python train.py --arch="tdnn" --n_mels=80 --spec_augment=true --num_classes=3 --channel_attention="se" --loss="cross_entropy" --beta1=0.95 --batch_size=256
Rows from block 11 of a small sound classifier, named by matrix and row number. Each number is 500 + 40 x the weight over its row's rms, rounded and kept within 0 to 999. All counts start at 0. Numbers have three digits each.
After each channel's rows are labels from the 100 clips, of 14848, where the channel reaches its highest value: "top examples" is what is common among them; "loudest band" is the band of the loudest frequency at the time of the peak. Only what is clearly more common there than usual is listed. The data: simulated sounds of rotating machines with and without faults.
# conv: pointwise conv (model.blocks.11.conv.weight, 256x256x1), inputs 0-127

conv.184:497533505480482485578512515548533478562486480435533474477500469517464488442504554490516438513494516516498559466467521534480501520515544494537483436436545486536480494534532520460483413476595472537445470485511527484495429488492523449463553453485470502497491445484553458507501471549581464436560537498569538450452470492552477490462420525468462553476482483398554476496520457510534509482498
top examples: speed: fast; gearbox
loudest band: 1000 to 2000 Hz

conv.94:570474487529536498462518503559521456444510512455506471477513504483542528550511476527486466551488369459476421535495529515526448453511514447519600476518526528506538487497504496495510484518506522489469531544544471543498441558529417590481530476549482480494499464527440482473588540476456470564478540469553524466476552458477470553498506513466485488507430510509479458490480478514493505473456
top examples: fan
loudest band: 1000 to 2000 Hz

conv.55:506527509561509538507549493497435516582540514492427530491478483499592493420504491498408503485466459477503513444465457487540473517460497528442493518477488499511470428544527474464508519491535529455475518520475477519482465453446458406417496509482448474489536531436580449489450448531524530488477527475529549501429481417459450503547463527489460491563518501489470492537528475520540521460441
top examples: fan; gearbox
loudest band: 1000 to 2000 Hz

conv.178:468482515495452583605498510537573472613492431530449507481507484592486513538482559479510508535455470418485530538455456495462475503504504470503488560468579479478480553479531519512560499503507433435465444521498560468497457538451503487452504506508504451490459448479514495548497533457504379479483487521472510456474538463527473471466501432455528585493538506497477488479518564511497555574549
top examples: speed: medium; fan; gearbox
loudest band: 1000 to 2000 Hz

conv.90:515507509544479471561533493448494481557463530551500492446509500472432474445502487494475450479461476522478494454490477597509523488498516522511574532526513456507517518537633503490443521417481475432520489514404489481524532480487462475473612467460494539452479482480560425601468515525459432462557429464612587497497447504449538507513541450559496477558509522442514490521527473465472511516527
top examples: fan
loudest band: 1000 to 2000 Hz

conv.113:522505480447528502481537502508505470511487478558490514517432452530484516496482561475561562524509506502417466505508599544530462479539494449543460481539520498517481467462449538529513545434536531512453516499529488483423487523541473635475491427483476453497496468478425485502488425555586558493445445563493507487500602509457534482455511489462442494491495497526506550455549484540488421432512
top examples: fan
loudest band: 1000 to 2000 Hz

conv.234:532445500482508502520528521552440505550523478510467457479541497460379568475470459512537445519530494456511509513538557531448509528581545532481442484524480461464484574520529501499496503494507522453448505524485500488495526518492542374440538471491469414510497469462533521557438503541532489507474492462519531512452467565548500495452494459521548551530506542450614489543437513499509491526509
top examples: gearbox
loudest band: 1000 to 2000 Hz

conv.64:421514497463528563494504532403522564518484542520483520493488486472469498445518474484541527441504522521553570480548464532485543487526495462494426541488525481493499543515466530496516538521545469441485480336441511558514474503490531467503490490475499552502500479425511445499478498516466488492469547511431551471510451490526538523478496553521478525506464484430514466517547570492493519491462
top examples: conveyor; fan
loudest band: 1000 to 2000 Hz

conv.243:496490529511452494465552491544469568491485533577448568500483541510523497490494536514470529538568535483522550522469519461573537575539514555510451478499495498542514494472467463569527567424481504480494464516461513469456567513477560506449547471535513529480569443503501569530525459465489463560496412496540490489523473540509549453526528580405588459578507496489421443482497485456457462520569
top examples: speed: fast; fan
loudest band: 250 to 500 Hz

conv.41:484490484428524525606481497446483536459528506561489484538515535494444468548529497573524495503510515462489491526466528480523607445544547480472484443486490520501507497419517500442553477490486552480533565516471453583533542546484556524484457491490498476475506451514454525519455559445581480485467564515486549396482507498472468496491533532488574503523540458498465495494454559568518470466438
top examples: speed: slow; gearbox; fan
loudest band: 250 to 500 Hz

conv.127:524536482493477573535518523551457602556492508484473559497484525470492522490517505521516507431454511460506480486458470563481548486470523526513551486553567501594493504486459533457539445427539452536548494512487392601549517541452507443498545488501463538449489517544582493564526443511416457499484423534566579416534453468450521484525473557518496548497504537473503514508491517539495554454490
top examples: fan; gearbox
loudest band: 1000 to 2000 Hz

conv.132:470517529597490509533541475499547527476446452520508486505580479484468520495496480541521514509525473484509532390481468474479517448610518568484518587471516481572521540517500507534515511480577503470483401527553444505545460502435509495498493493505529514502464509486463482489513475452509475463549505506584475535365466534509491460521542531529499496545490468553474446541426509560463460487550
top examples: fan; thin (high-pass)
loudest band: 1000 to 2000 Hz

conv.151:502506467478407457477475584521508490444595487498504498473519562522541475472528493495486510426445542470443512528404546488505444491492520453571501537465591518476534508490425493485434502557497499534449515528469474486488531527581498574487473508504535554537460471367415438499413559541498580553493545519478469519504508458567528484560535487514525550561473474388410507480436507487443501463499
top examples: conveyor; fan
loudest band: 1000 to 2000 Hz

conv.154:546541504492471559489488496538492583500529516505530529542490471483472480497448487507486478508526572496466500468490554523477514514494466466522498457555448443514491457443457556495531502496488573515460544499524549446516455520449492532547522482476549553416456498509436457510480447507511500504487437496566484489496489463582444478539473537517504491494467506554459492510583500514475463543492
top examples: fan
loudest band: 1000 to 2000 Hz

conv.6:539496522522478504500518511538471505513524423603542457487566565496504509523502478562573536502463502560497433431571512541537542556469445493511522504499511512485525579467484494449448533415447477542474441509505479498479430506458453491419430471519457538470428479455455449536465526530467526531458514517497487497474468512481486485593573468455587449507482484469501478569510513533507489521500
top examples: speed: slow; fan; conveyor
loudest band: 1000 to 2000 Hz

conv.111:517520509486442498507506521468475491524583473470511466444433522475524503417512507556514558535508528498546580542554495548497512564496480487538479464535466487498493536519504496516492502391480503594451521524449488487482557497438522506454523460475512477460414440455414517535420511503500543517542526554555422488510503424506455446461522436471483574502573556476540621437475492499527498494574
top examples: speed: slow; fan; conveyor
loudest band: 1000 to 2000 Hz

conv.160:566511550454544471530469463583468555555462490516512470473475467505425509442400525494470563520461504437527529483502534506484455451520538496483589518452457544502527466535501498463502483478527529491461536465567497535485526469452449426534553456498448491539514459533590428520524469488554457530511539506464597433458498541466494492457494531501512493557457547476496522513498482479541468537525
top examples: speed: fast; gearbox
loudest band: 1000 to 2000 Hz

conv.237:503468462518499499517535531528489526526382402506502497470394503470455500517486497434445490535475468507484510489512505491514461475490487466533450458491411444488514444490437513542399441489459471535508450473509405503412504491550515441518468501525505462500435460489495439552490474471521468459548535557514542498472518479487489503483423585517438511513451527504523494530487458490531457497610
top examples: fan
loudest band: 1000 to 2000 Hz

conv.232:437485504553463435514512498481480529467472508510520541537521515605484459450554527511537561479563473437558545516457504471454504510597510469586495497510433463460544475470507509527543569458497501471442525512484566504497569427384493567581462471549448470451480450540476519453510480425490498505479497498490540521462530463483522470563491535483554472519488531492452517518508515484497499534476
top examples: speed: fast; fan
loudest band: 1000 to 2000 Hz